Weights of a small image-text matching model: encoder norm batchnorm, encoder activation relu.
Rows from block 3 of the fusion encoder of a small image-text matching model, named by matrix and row number. Rows with one number belong to one neuron. Each number is 500 + 40 x the weight over its row's rms, rounded and kept within 0 to 999. All counts start at 0. Numbers have three digits each.
After each neuron's rows are labels from the 100 texts, of 14848, where the neuron reaches its largest size: "fires on" is the input token at the peak. Only what is clearly more common there than usual is listed. The data: rendered made-up planets.
# gate: MLP gate (fusion_encoder.blocks.3.mlp.gate.weight, 512x256), inputs 86-171
# fc1: MLP up (fusion_encoder.blocks.3.mlp.fc1.weight, 512x256), inputs 86-171
# fc2: MLP down (fusion_encoder.blocks.3.mlp.fc2.weight, 256x512, transposed), outputs 86-171

gate.26:525432565552518502477463557531479453530507505518525532504462538500507515434488433514510563471536526498508513476470554479485492548557546538457528510505519446559512504495475526520524429559550502493569520509539485431463463513492451526463512469504427523464524503
fc1.26:446544521500467512487495456505507517465523478559601477490534527543486533602558485537485464460488512512455444493501468520506524510529517453516493516533515518453461502452431484516486453531498507455474557493541421533468458476527480386478495549498497552457491524
fc2.26:459575530555489501488408574415422496552496487512503489542417498459555499509477499495505488534510529435567460529517538489448485522438495479551538545434430471500434495491476537509509483485520482527439475485501507527419531493384551493532513500523557552499597556
fires on: "world"; "rings"

gate.330:474475506543549524554503517544571453504521581500488519477541471497464500492534484521432507468512486457538462479509474444494459487532511559490519505460602542455468544549498528496471401460498518484510418482412467494468501535536478438481509552483524482546484471
fc1.330:486540426497518502480478446590504452540544492512546514484511522468515491510476493489564537483487541475465486473529419485567523513393437522473594550521546539520491494510502494510559566443424549415456524498485561441453548544467512559476541515494510534525498437
fc2.330:496515579452483530554528514465441560530512468526523514489544433503464446562534542552569518456497438486473496524503537384569549430608505457515493482520498492502589533503469494491506544482524552521492400473467522522525537537463513538512518541522433562559513507
fires on: "ocean"

gate.464:564483513553536523486450506611570426531540509489490438518534455482476499509472517582459439569512541585429556460499501425503409480501494534567481477462467487459536513455508545470478526469510518530492476546537545528526444548433564443452474457419500530556488524
fc1.464:545427466460544536510492525464479532513475475500506551527463464526552519518541534470422496482496430414534428486473527546505499525537518534555525499500507517528474533457520474566477478476522521511514447436565410422535481539508507525555538520440442502549529526
fc2.464:446565456500517520530452514534457416518566513589505445567511513541525500478544539458505576480479610507556558513499523479511570507449535499480518523408545463528419511486490517547515494486510456447476541460483498451478502465410495533460441555540476570527544555
fires on: "three"

gate.79:490461468459443510499515513539482525482480543529528578544525479493537466443500506496473453494482532531503521480465516489489505474484546525519489505487495491481565493537551406444532445493522546553526399540469501511479533492556426495459532498460451473441538530
fc1.79:498535469517439484553544536505490562546467531455528512526541494465518529497512534490479518513505504427513545518548476433503522575521472485515480538467458584539575509531446471509535526476466443502495507520404556445469472439508497478557560464501484443478516422
fc2.79:573496516474504540450462506521535469533443442547484440521483451552467507468506514472441551574462446509529479546502511515499514527536506484508557493571434520447513487456501441486531482531497532509519489461505394543511457439576501504516448500527497549430500485
fires on: "ocean"; "-"; "cloud"

gate.431:503474500586442524474487533450533476509472529480460575584448515496512521493559527511463498457520498471506427493502472450529480539546520455526458485549566520552478507485505492474475451539528502499566405484473519519487482508476514462510520556494513618479510465
fc1.431:505468472445516516530509499458514524493467548496547471501513412576469503468470468462499543511454507472483469555464562492532447463480587528490536489473513464482433438533556507498603472492556415533519426540515441511547510497504534527466507600491426545498435490
fc2.431:525504493488546472510544530576439543481513394491462596534508584510482575522532528476484501553517528513532512543568489507531428477499500491523531445413488507554501541521492488472480499543544490523599483497508541457518541496456497470493519515404507510543456479
fires on: "moons"; "world"

gate.509:549492497569525535446515513480527487538471502465500552497496503494540527469540480509547463462549465493448510562511496460416461437485482534483459516599509524438522490476474446514433441462562505483585486458548482444535463536495487483514521472478544409605524426
fc1.509:520515456513432537443520449471441493493533493505523545513475533441507444516456437486556583515448498461544586514484507484504442509493500575510558421437471545544465524389478541503535572530466521487592497465464490428483471510504476478507489454545458505428493555
fc2.509:456484527511502514539481487464507511428498457485461551527445516506503423534543514450445560490470502560449551483484526515545586545521490480517505523466515531478497414528479474472554489522456512516516544542501558498443484539477452455554572456461575554474578457
fires on: "ice"; "rings"; "covered"

gate.99:474476538455479518476474501547466450490552489512408459564511460561432461507523484471558506553492514460545442478471563479549511397449511523572515458455518470471481474472545459514493486457548524553531526555513480500519492464581497549480471481510466519461460490
fc1.99:474525504525566542456416521448511494507459487516571482523465543534532563456478492526534528533470434565530521520440455479517478533581501542536461492542477535530526546488459544522463532494493531520434536473485482494517456561483501506513570447522555394599539490
fc2.99:486456488463542460446467463520504459502552483525453532582469580457451472568464549494569527497495466461520478555532441549501486546516591508508593521469518511529505512564523491529568490510577529504495427483512535492451517500524448420466536488489535518529554522
fires on: "two"

gate.38:419528511469544527549442573434501474427552505514428467506543453549483525493471432548499559504527441467560539549508537533510506462529441431420473487503477520519483570514504485503529453506469423394594501457558567513466490549512576481525486499516485515537531561
fc1.38:541523523499510509472447532519537509515465504576464409473471494556458485474455540552508460484492479535538460440477498459492525529491577556597523471522514454436538526465494543491548457536534522526492531617518481501578430541507484513488460473471426473460463562
fc2.38:473490488500486490508537509567527483404471463506453484536553566555493495449525446445474458503509459457488527503471481503496470476500504496561434494490498484500457507481478494497496483493518541521541509491512463506480550523484460500518479442514465530527473572
fires on: "cratered"

gate.307:455483461448461504571534525495537462487520522593536454429487481445461442479497501519482568518465555519418543460499505465492526473538484474502544514474514546461444522485508569475534554504452530481482521549459565560545505466477582524527466473492511502473478454
fc1.307:440496507462475496592532545460509452521478518507515497484540477462484482508492530513460570532495552525476536465468494476509534531530462492545552500504531554442497508486476542489545544429490520479438556542509526603501493478505566482486485504456526532474467399
fc2.307:499498514505470407544513539498527490470488495482493438497506530554500493526553532491445490467444441547506490444490529472477448405480578433519504586518505548493483493533467480533450483567518466485574530577529454508472585413519511537511559560547557473519545548
fires on: "desert"

gate.64:476501507468425509457497491574553458469539560501418489573522477525487480520510467453517566526482501512467505502502497541550532472485520502473526446516497494483461498489528441460544478437493501522511504471524510595551451524574470466491529469475543548465469521
fc1.64:516480490539495527468428469397515485475458482506553509488497483502504503469514483515520489512524437461537481491485475454476493519615539582491497529511526545520497529517528496520506442469532497457466573439495427479421444569503484530513510517523451437588526494
fc2.64:508522469485519536523489506525519464505543440487431514592501579501507478493562452496547549498528562481467468550501539582494486566537588508463551510435500515557524471503481446486552495466568543477485464402540572534474547498522468491508548460482554527516504587
fires on: "three"

gate.162:433512564516513506543483519507587475518492447541497487467597469535446553487512484535477526460566500545465451442492427494538447498470459523526551469460489532461478567534452536439490512462502454433475530489506530487495506553465580493467474473380503503503467504
fc1.162:449603539449503495514577497540478511503502544549529434504521508496520461513471441519532477475536504475475462505526502553500501436466439471500545505473553516474484546535477471468539533471495483430486448497433547584547517467589507479582452554464447569465493424
fc2.162:521522554531535444536583551427507475559464538518490458498503528460390498468502538534477511538412506517494567490519535465435507522513537540511614524535554524523533517434525494517531551588542479498556551517508471524489504348474512561505562489546541488497460501
fires on: "desert"; "lava"

gate.173:428529471448528546579510552446525516462509504519502418492568451474492559485501488497486591525513460477509504517532549491529444449490479451450573560548522594523495559553482508463519529436443438408519526440468550552498548583545538524511452547485546476520505515
fc1.173:627460471522471498458456472577473480507533448510487496495439513486502478524483507522498456527482566452502481492472478437488509539535539576519479500500433456512500444458477565559499487593549560519533483571561438473502442499468417455412496479582507467507483501
fc2.173:509524520512495533509480438466505509517481556524484494541480471474525497525461379524518494546545554423516456476455520534468489568519423469535476433506480489489511497463474438477508515538450456472433455443494537462546445560500443525479455490514448470514523547
fires on: "cratered"; "cracked"

gate.74:419487486521527539547522519484552440457520508467515551533548466469542480450497485492461533414516521530473536465500459530445468507506542483442475456467573540515462508507540538453456484503541453508573482406474471552517454504488471505517422484480502594461555540
fc1.74:532461506524515565535434588513503466478495509541487427577467468500409502526436507461456481485512497488475477555534479462538532495529499562442514484478535459491523465451460520515504415461475523549473524537567521523535482443461561559447457530513503501472493485
fc2.74:486546551526503464459573546631564565484498486498466489358516587506450472457538571532499473483514542532513512575594480476475487528541497510480513529534520571522539560540460539498519520507530534451506474438513542447561524484536494446501542456503466516486492561
fires on: "cracked"

gate.152:552522473470523520487512531422569516501520572512420485532491547436484522455497570476484569457550493424552552551531481458525472483558606592550495522510494535511456458539509528526566513515538566504578458496549458480454492562510437502529482479510454488511521504
fc1.152:499509465487488511459499479430494528521459522560477508521495410478512467517457498550529417466504514525463517501482530483475491515472484533502447462468455461477559484409458525465588519525467518566507476518501508539424473469494472521517502467525494527532457521
fc2.152:521483534573483494478484541492482540508512471459546477455451522452471444513478542524495483471541517486512574480493502507508504528439605590470526503488575488613471452482480597523514508505548494499496511457497562418448471465500522463543563487526499565483519431
fires on: "ocean"

gate.444:526477502509469555447462500543516415466507536492500480464476559519450480440467464524516448487498518511497531444453446479431496475521523546515488499553513457522482481479461518519495456563532498497450454516564495483549475573468548548520459471524438469515447543
fc1.444:573482564499567538453450504518498461558613409571510535526566448471536512551521527474446508490510550549469532521496570496484454477427509475493460472478547461553491470489455515500485542471508518501498516521558498450523520508518501534375513445469526562504435483
fc2.444:421472540523454486461534490514528486463512511534477485483460551551484557515536461504500533467528465487471523528481480468541489509421444512459450536507528565538493543444501569528550453530482501480462561501541556517474491505510464522518515504599450438505511513
fires on: "three"

gate.255:500486528590479560484548465596523427497539533475502513489496511448557460503497456430479447508531481488513466480476428456364498465583431552552470508492585458511558486522527437486399475509496564476486454548467537494488455474488448495510412500527502501501523508
fc1.255:520474498492514524466494557562515466515518559415457470515448487438472505575513496520519503430447563506563559464510453540431519535514462512465511471525544459492469484504469475453471376503532483461593432515527501508516419521559491471479449455470476520525570492
fc2.255:481541506606499443498491606444481456589473440434548570486502527479544455491485538455469511517519518481512494508447501486472485567439479495519499534521525561485502488521482457512530485508468511498551483456499587541525599497463435484527574465527420528522441460
fires on: "desert"; "lava"

gate.97:524570475478510457497529539498545486518521573536417542472489581513578481514479433510526460503510414499500483542481510545445483470477412480474512514504415529515422547610580555530550488514490501470467471483510436492519497515506465478431469417478506502563411486
fc1.97:540483477448556492535509534521476435467482511500513459461565418508575451532536507521542472515525514504467472553422506534551496486501473509532458485525498444466537475417518487512538481517508442532513490541575568472485494515526570507516497451506446576517524567
fc2.97:481522489472498492514508506548476444490562498510508538467519493572546511465530518489524539557508552504528545566510512529501424504540474571470453468430500558448490438498433561467491461503490532500440440577498600486488467447525491513469499484469493520398455531
fires on: "three"; "one"

gate.210:466539455506509568526499582460421481452557507485469494531535459439556500439486408485490551508534468465489532556568542540515533483571509488408501495562501539502474535521556496513477520492471418478569469407507510528511486502542524490536504539485543554478539598
fc1.210:552454494524544525469524481559524512499473518469505495550512488528468529503469522490492457455502508551541501406453461459451374453481524581531475443486483447442460509408530573485477465549493525495465495529519435484476457497518461490502488508475429442526469498
fc2.210:543522477488535445492541543502467516511492487508548529496486554489487510533559429509417445533505475421484486468506468506495421444512444458508438543485579461521461527487530408505464509566490444466490523530489541461490591483476510404447493462462445469500503546
fires on: "cratered"

gate.248:480507512545485550508517582498555472539531541520445509470541438466526516490517535431467490504549440487443495499528480507464410459497462489536452504502574530461561544555436476483527477494511477469531465474436522526505422499527480454494432614491560468493470485
fc1.248:540472522453482478550531456524492513499556566480464461481554472546517557513445443544460491540493513452569486517563414487484475545503530433480515542486526506459459482525488462548564409428484517468571503526489536493470478605458566541539417572421477527561542527
fc2.248:439517520497507522554464486489517512544520517530462591537516488480465444488518497432608519421492478490469454507539490499494502412496511567471493520497466538481484560444592509592511452502526546543477459521534519451465515561550507525471508520493380485441575483
fires on: "ice"

gate.341:557524527524562513484546450482623480507488550491451523470475515485471419440417466556458534489493468477536560537514524480463545488555472542513473499446493473412552518502528501509505497491546548426544500474603532519549511498459518589497420495524478533494495457
fc1.341:477556469513492520501375474524461498468538385509507501501523529591459573493475461550529542468430482465445500477508458542458496527578433504447497511448514575508446475510460557519498529478497438561457415480509451517550539478456519474594555465457462462550541539
fc2.341:473472463524558488558537492491553471456443482514500497510409522542537553506471467526497488474489513476505515474562430584525431405495519503547534494520487538476475575555501461440395497525560516451512509501504478486520457434553417465478509472549448448545507525
fires on: "moons"; "-"

gate.494:491508527512529493529509489568574480533475502372459481524482500539565587437518515516533498475512516535526561467516466479468522554439539487554567445534481523473562497439499516503435434516532484451488508527525527474485522468497446474514480514427429492486506451
fc1.494:498480418456511518464544526517438453469514489510467477493538518479471454485558527430442410460511505512507566497548497427487564462531458437484541486542467477516548492552495485480457512501492495469526456451516462483449509507508499451499536517518534512541431547
fc2.494:429553511469575526519390577478397532541538513462530438499535443524547509486484460474522557472526475463487440497498545536543534501541472486544436498489498466482517527500454494494498429454502447462518536473485531510483407536494549517472461517542494485479534542
fires on: "ice"; "world"

gate.246:487445435440450501482516480558554477515536554520466439531507459464498490543525430482452480531535431522442521539567453389473455484443565565527516448447578537482461469470489513520533428518529508503565406533522460538581457501544468440510514498509495452476480504
fc1.246:490478447535492515483552498581460441499562560498451572563490431457503471524530505502529519452581500485453470543576519431530469465458427440527464492461532469481526488505513536528464475502531485514532440536449548542484506392572418506518515498529497532524538451
fc2.246:491572494497500453483593547482531520568454494518534467444522500515538509481499464449527450468443464509531544494451575510502503546456482466522419518496397489437490552555492562432480547473468468545529435560525518474606512530466511541456476529539472541481455507
fires on: "world"; "ocean"

gate.335:498536446479504519536462518571527492579449506543488522495524471400592479479498470497499520450462445491560466530525488448456586485482556482476515541533403479512555511531473454514501471587468448554517509457477541492480484511456474481483516495490404450575499487
fc1.335:507553483514475497500498419466534489509497505452545487484488509498437505511453472522550564547434504475506552481454498512589482466522449569450507518479513523555476485521432623516409516432487527409551476458482412506432453555572522509484576494553441464572533543
fc2.335:479432467461403514478489451526562523532489539548463468514519503517484525485536438417461498520476547508507469519504526488542513529451473418509555511497504445479557520537446535452572447413494470512491484520514536480559537505474474448541525454502492493440501594
fires on: "two"; "rings"

gate.323:516452450552572557567464538444485449497520507509525473517503463480453480467456468540436582474559488495441402513516505527493407414505471494512435479470496530409516492488527494459495512517456510501458420489513514525485498484460530467471463457423404520524487574
fc1.323:463507508459485442465463524505462447505508526482545468417533482480450508519478491449484463519542441440517535528579494482548449519441488562517579512519518548496478496528488525513507486453503531488540508536465483538475539561450528459513534491519512507463468487
fc2.323:545515532479482555491484532530524445560504467445466545501485518508517516542547468470543423486500446572501557467486508450600512485494483564510463474541479507506535525507479507535486558407497515502480494526495439535438511504514523512467518529460556564522465493
fires on: "ocean"

gate.272:525452569512468539442527488535554484482510566483506447563533487553546518470537468489462489514502458534484492527457581431491523495453575547552453491537514517515516528509500529446500449481496443541510448505532533499568484593484523585501481496509448510547453512
fc1.272:500544461558505437552425500520521557495486467509441516465456535430501442511478516426488524522547540464511540511557433547519469486517389533457551602480520527543417504504515522510527513474441543462472551469411493511402570476520496459501538475518539473507501476
fc2.272:487472519465500569570553410477510452471504488478547418558505438507514481476458436513486510423519550522529547515447496432502543418509484510503509435530532500509486480518482483459513407476456543479465482529423514516529464556513490538459476541503456465501494509
fires on: "ice"; "cratered"

gate.151:486491489507488528469455508538527477550531468578473528534464470504475519518517450491493521424499422487372510565443490495582493455550481551492530511498494544416447500472494484485507475478530514577486489526565504463583514487483510466418487489465488527491542475
fc1.151:519497476581484519479505550544497457547444475510532586484513497475468490502491506540540471453493549499465477527468490499478456519528486506498493476566486514399588485505550527545412515538472443563522549484550483543569509465435543456486541484447483421533556536
fc2.151:518490423547505481541545490461429504483443486479530507568470491415477450513462550541470502507526541529519506505527546505508503434496504531473486510557570448454467514535540460523495497493531597505465493536409382451472522480509469491540511537548549557517472503
fires on: "three"

gate.265:460506501502488488577533485558512533491530553476501541488486476467483514523553484409515497456500414520572510481571429444503543474450602526518557482588481489463519483543573548511542452480483474463572433481456500520543532522459448417500533510492533504486517453
fc1.265:486534523556537497489573445544462495476504490508531553460513438445514535482486497552527488485516541568494431506504500489478466410522471517452507535484478530401476518520406425543468486592514476505508487471476540521564469503538460491523432513475503531542522517
fc2.265:478439441514484526535578485357494451510529534419526552494544486499458440543463456476495469481496502486548413528525410478483457471485499499561433464488553501578427523494446532545495516474526458491450548517486475452501480468460461597434462528557615461479423456
fires on: "world"; "cracked"

gate.52:563415486537451512495477532502502446506521496534502465488515476517467499465467478452468440534518523532486465392455470482528404500547482550520510502498525432448561511474526546470473432560471493449502488497474483512451487481436489460489536449499494528525517484
fc1.52:408524530436476451502462450480527515509461473495463541468515478546494543552516471449448489484478512513476502475473440496500544463511469496403493590590478520556451552568477492473446522465471447476496459487460552489491557453467560441442482500483588549511523454
fc2.52:504499532491423542476476471490524430465539532524457512455599461432492453518453506471520419514500509551488540495495535531428601500516474481545466474526484481503468531459482505520445471495490526525521505556545429533525484524522568567486471528550532554502523498
fires on: "ice"; "world"; "rings"

gate.249:521500529455491513464441555559473489454463450524521519509506537480537542448510510474533460489483553544403514469517501486497492549560472559537488525544483535457485465546508548514532523451492551440550509511496448511520476530496557459515484509561491525520532487
fc1.249:550587568453427500507440528536436473470561484454513545475507478465494487482533512545538558459433489530542468479488441536497539510516514492496461514473541486486541482450412578534518489527568495437538471496461464500504459475548480454538553515489539533474505528
fc2.249:476460506459484487585504548519554486573508498463539484476543518528567537558483470518583455433511504585502502486520507518491497480453539556427491508485551515481519487546529518478448501500528506510512451460476459418536474517540517551536512503505582451523532419
fires on: "cracked"

gate.304:485505506549514556475505436491466451447532444446508525532503482454532413527466477511465486515554538501497517465488475494489431428550514555488486466486519488553413420475568586464495545596502546503554527444546447480500487523463484462471502459493517510509551501
fc1.304:480494475461434555525541474504441511475520519477483445534546523519485405487478478457548457466509489504504568521466560490528521514536519538463461482496521419511534470456426480528472445498511435546475494469575509430452470496521468579469480526543460538467440493
fc2.304:549480431430426477497498518581504479414513496509517477413462507483509525552549468445459538516458502534538462491442497499431437465508535532547514463578540508530461524579482512513481464492503510490523539542493541508482514450494526465518529460536489495431505541
fires on: "ice"; "world"

gate.262:505519496481490518552473498524527490548508475503420597427454507444586458502517551455509505514521445528439466441485478567430584492484498485478550531560519514514529497562519476494480514561479514483621510466502460498367522556539462422542501552498508484560469450
fc1.262:512442487442520517530420470508522455498479463444503483401465535506535508445454546486399480557473491453486539440438458574454518494460542502503547557499520500557435536491515514502480479531522480501517518542494532492393514442472544448534487578535510499581492519
fc2.262:505534508481515485518448479499508491466519494448447548549429553494466553548530522502477521475519550467423491490545492491539502438533519543456525504513479465445520461473497468518587542387476506511449510514482523470509461495497494453483501469472540525476539425
fires on: "ice"; "rings"; "cracked"

gate.87:426536521483524560588502584504514504461492490524495457481600451434507513444506468525482562496544460484482564517505497548496550486550447442450518459516470517448523545493525482501514499449452443453513477476520543578534510508498574502562488481449555547513479504
fc1.87:568443576556500499474471467489504499495483509510548559537479526538537484513535567486453424469491550587512513455467477477406525488520592561544492495457545444521495482502495468510522439501560508519512516593529497475486406552487469444453489510490472446501462490
fc2.87:519519521488520493489519518519480518435479457517498519458480479465505500532517440508524510548456475455522493479442466541480457496475499438530486539497460526431514522565459518482547484494503486454539534414489501497521571523501477474519468471544431473517486582
fires on: "cratered"

gate.390:507490495590440488545573498491530495483489498405498528470483519515470474537506456518530496495522414528581391496449515490472538507480505585509505462470527520536519507501521449533477456523494519468500426465524471503500525577530442502563475494545452531512525511
fc1.390:480456514512516516506590477533487518483476513515535507511492509431540469468477506524520529462494536546566462488510501536454530459525531524473439480494492453437591503478532485490481468496520434515524455503522483459503499503451410512575479434492445548518567524
fc2.390:535436500497520469589479473513569430475511496499537516493501567441456484486483523481523491510489508491473540462527473449458488521538516528534404471451509510442423494552558429572503482520551431528544459475442488479639534476508432531480482540479464525486473428
fires on: "desert"; "two"; "covered"

gate.80:492452525481549518530499427485497473491508490451455531487473547495567493516548496539522497471523493544454545381451515577450525517499515550560467484531501546486523464525532479419512549516547607488481496543479456464437496536507550464443528458479486478518497515
fc1.80:495562472494533484533509539522521539572538503509502445477528471517459520443492541476411527483564523486572464556566517449476431494529497498502491513519455511510561552561438504558470450527417447485524570421487500497554536474449481488570493496537563506514529466
fc2.80:524464533518498569500512414429453502496523584555499456465484451537485529551513473561468511482535505543587520522417505501544554496544424526497503473491452458479524529481447513557512493486459488454474549502380471505465447560536574472522384521518473502474523500
fires on: "world"

gate.218:517443445523489549512502467529534492569501470449511503507462497516445564480532511510440493509483483543498494495456535527467500511510461540506488504456467498500521516485442488520497419526528539592427500503554543515531527501492494428421470487484526489526492463
fc1.218:513485525515398492510545514458522518416504443556535544511483489428473439508518524503498480522562478502506483567587517391514435466485533525540498485528539515460497515500498509563549532508430548490502449471460449537524522545521501512555497472546547530551465520
fc2.218:539515487417499534487481444457434511537537464504504488540530480509506550506431489466488421528545567518540486497571422513471560444441503472505510462566503492511498433504466466535522522469542500477492446538457472469572472472432541566418484550504572524450544437
fires on: "ocean"; "an"

gate.505:483528572529485576495507487529547481536571503433432510516597434495519545447535466407537459492556482539537522537485542553533520435538478500520580497492530505434574565548518516493489405487544480443539487494487464547550512549493456451453501489470481488506509558
fc1.505:514449520553489461466490511419486508455510485529546498495521488531508509487445500610461605488523512547483509429429505439452428536526576491551444448508480520477516522462486501536487493493496509537457531554543520500477457570503507506589540497491453510545475545
fc2.505:465496473514476519504464494530504457473461461516518537518507579495471494454544496505540432456534503490472466483484534456449508464539468458474545557541468476452491506500500466527493495572499513436475505498500547496446509510510478446468523523499516442575533521
fires on: "cracked"

gate.501:486448441570481503473566517500482476543521501473501462626497474503547509563481462497525554420523472524515424599527485490449451475496541505462479469491608492488426479489452513501530387472476475483537433530510501503608496458509435522486447477454457555529519457
fc1.501:534476471542517547456547538546454523530558531551444431532518444521485505578515522506489552502529496553526482542509491491514446431531516503473484497485536514528423445486417482470487443525433511493542417488482501546587488460551481500501505521457540497539545537
fc2.501:488507545544584430433550500494522481527436476553553465433523460592534529509515516479522420505418450557480542461507537498520467434446529447481509518426493524518540537547505480457474433471500472478528486519494540488574558467504452488526518533564517557412479551
fires on: "moons"; "world"; "<end>"

gate.185:419518536545453460514487489565444524539509484490511548461492469483479512540573494502558533499586462545472507507581476487463572497433435458527504502546444512471563534455483476500426499560480485520514529449474480503532544460479483479534543476459479543498505490
fc1.185:522474510516534539520469518566486472501509433496476526514479517513539487520495509507524425454525525488504440520518440520420604574503460464496543459555504524379596467518553476550568478539526464560540511529510555552520473434497492584509413488410519537446578527
fc2.185:470511528561471485488511514457486538433593534532514543467506499459478476493455464512479479475588453470504511525569472457504456463572502492481491539513522540429428478504559487524457543539559539472511587516495387474477533550517555417466476595534476490505438435
fires on: "ocean"; "two"; "banded"

gate.229:498541512484490541531565491536533516553519586498510544530547479474512545516539494431466490520524516543454458486528493457490453401464440440504499596438558567529474546556488463513477541416511489421507454526450513546546553519502515511442484486433542438490502444
fc1.229:565459445537526535498478473505479485499519475432441472517469489576539533565457534549483500491481528524488525523498480476484388476526477519450431510488506465548394518481416498530492423473502538455529492471476514514522459542453479500473454474544435410594570453
fc2.229:461516499529445476489427522493495467478452505534485498484480462545498536556534477572468486520578485511549452504490524488564545478474489489515453498499436480467555467433507558425570457480528510506428504490535498508533541557497544414557493490458518496489597417
fires on: "ocean"; "desert"

gate.342:514489522469564573481529485556595517468516590484512483455444444444486464476431471461506543500511430518512551453553487519491503473529533521539561449425464472455535526522591468474516444505460510451531489474514458466478509521497499475584448470511489497601479570
fc1.342:520489476473547529479471536480506467486523490612500430462539454546503535436444475548509501540521532530561534560478498493487431476519484524440476431502442455462563478426427579502456426491494546534490566487500471489491489423513575531542485485572495510533504565
fc2.342:607511551488518453515495449536489467494467514462472535494528535463424517573513475476433482503528423504519471505501521501582455481521453516525432486489539464490519575476505463562428435515463424540507488562488556521513510471555511469488508528491500462500471507
fires on: "two"

gate.30:471495484541534547543512551478526446470533517542460528544536477493501530473484447531507527479507489534498527539469541557514525510474481450468499522511589501538511546462478505465443463514550447395514486445457547506540507576514481407514461429464459538510571598
fc1.30:490508489480456464526516523453490461506486501525446614446475486447513476471508517480520528520489523519493496508581512488526538529476483457488582561576501556557502505532543474515422481535476435464550505424451563482532521435479476449573547503435514480480565489
fc2.30:446422487494503529478549491432513494495475478429557486466487483441488572508444504546493490516480514524508518438502448519509489411559497524475488452542508444492522484554503441545504518452489475525507472538499488482523468526523490555483493582477539530496548468
fires on: "cracked"

gate.16:523534463473548505473485497502442549513485504488457501556476510572504486570526434483521511481455532467518459545549532500561605525501538560463455481530519464530470469492485534558457429434518446524486527423563526512500503470554485436583552507501482547500480486
fc1.16:487498555555464508498609484533488504495524527452524467526522476495533527501434505529471510496497450530533543481459531530466368390469451462502518543452525524536528504502455439435486523528486554482503489481441556540562503531492491557417440474474510486532470518
fc2.16:558509487562509543517503494483494445500487475538594450469521505521495484518482604539468459498569517506468470512505501482481477445470587559468519528452508475529466463545546493479485472506554499467528552574517525466465563432480510520500561541451572453536527468
fires on: "world"

gate.155:509478504510520560512580518562447520453542496536492482517522507547444425481538433552545469525538483535528523459473555568510485491491517497496485438472510449496478553509509505495534535504514497469510450541498561525460457546540489471505532477496504583505503597
fc1.155:447493485472511548446508444483556466437577481480511439398488482507499440446531516474519570519514482524449554514423471474498434510468502461562501543446417485460506478483502489492547486477501510491404500528506452497524491561455497516449523464487527467488475481
fc2.155:501549483523466472445516550487500533499457532536521569541502519462536462472533490485502406515534436517535508478474498533593536485466437503462495530434527546549551504594489473558400584562539466498539468574491488472464437456459450485526502522504472533522511526
fires on: "world"

gate.347:499496442511517524439538499556446491478625473528450521519556471525470551587469480440487542496483527531455524547466533458526500397486502534450457515499534429506465487498514552491459520531506481545465473483544507511558478458499497503486461458488528536531474511
fc1.347:456561473458478517494463465502494520543438458541561446430526543501452508508504477497492465491498520495497511472506466461504449487511503431547546515468413523468458546604406452527482535463469538470458571493435517450520540494469529528521549484476469461604493460
fc2.347:502519503540422563523427459558453495542494546466433503495496527487474519553487483471518427481523418523544442486512508539533478520534530480517494527448498507479499497462588515540457524477526530500468535557474434531464451494607535475501470529522563500574567439
fires on: "two"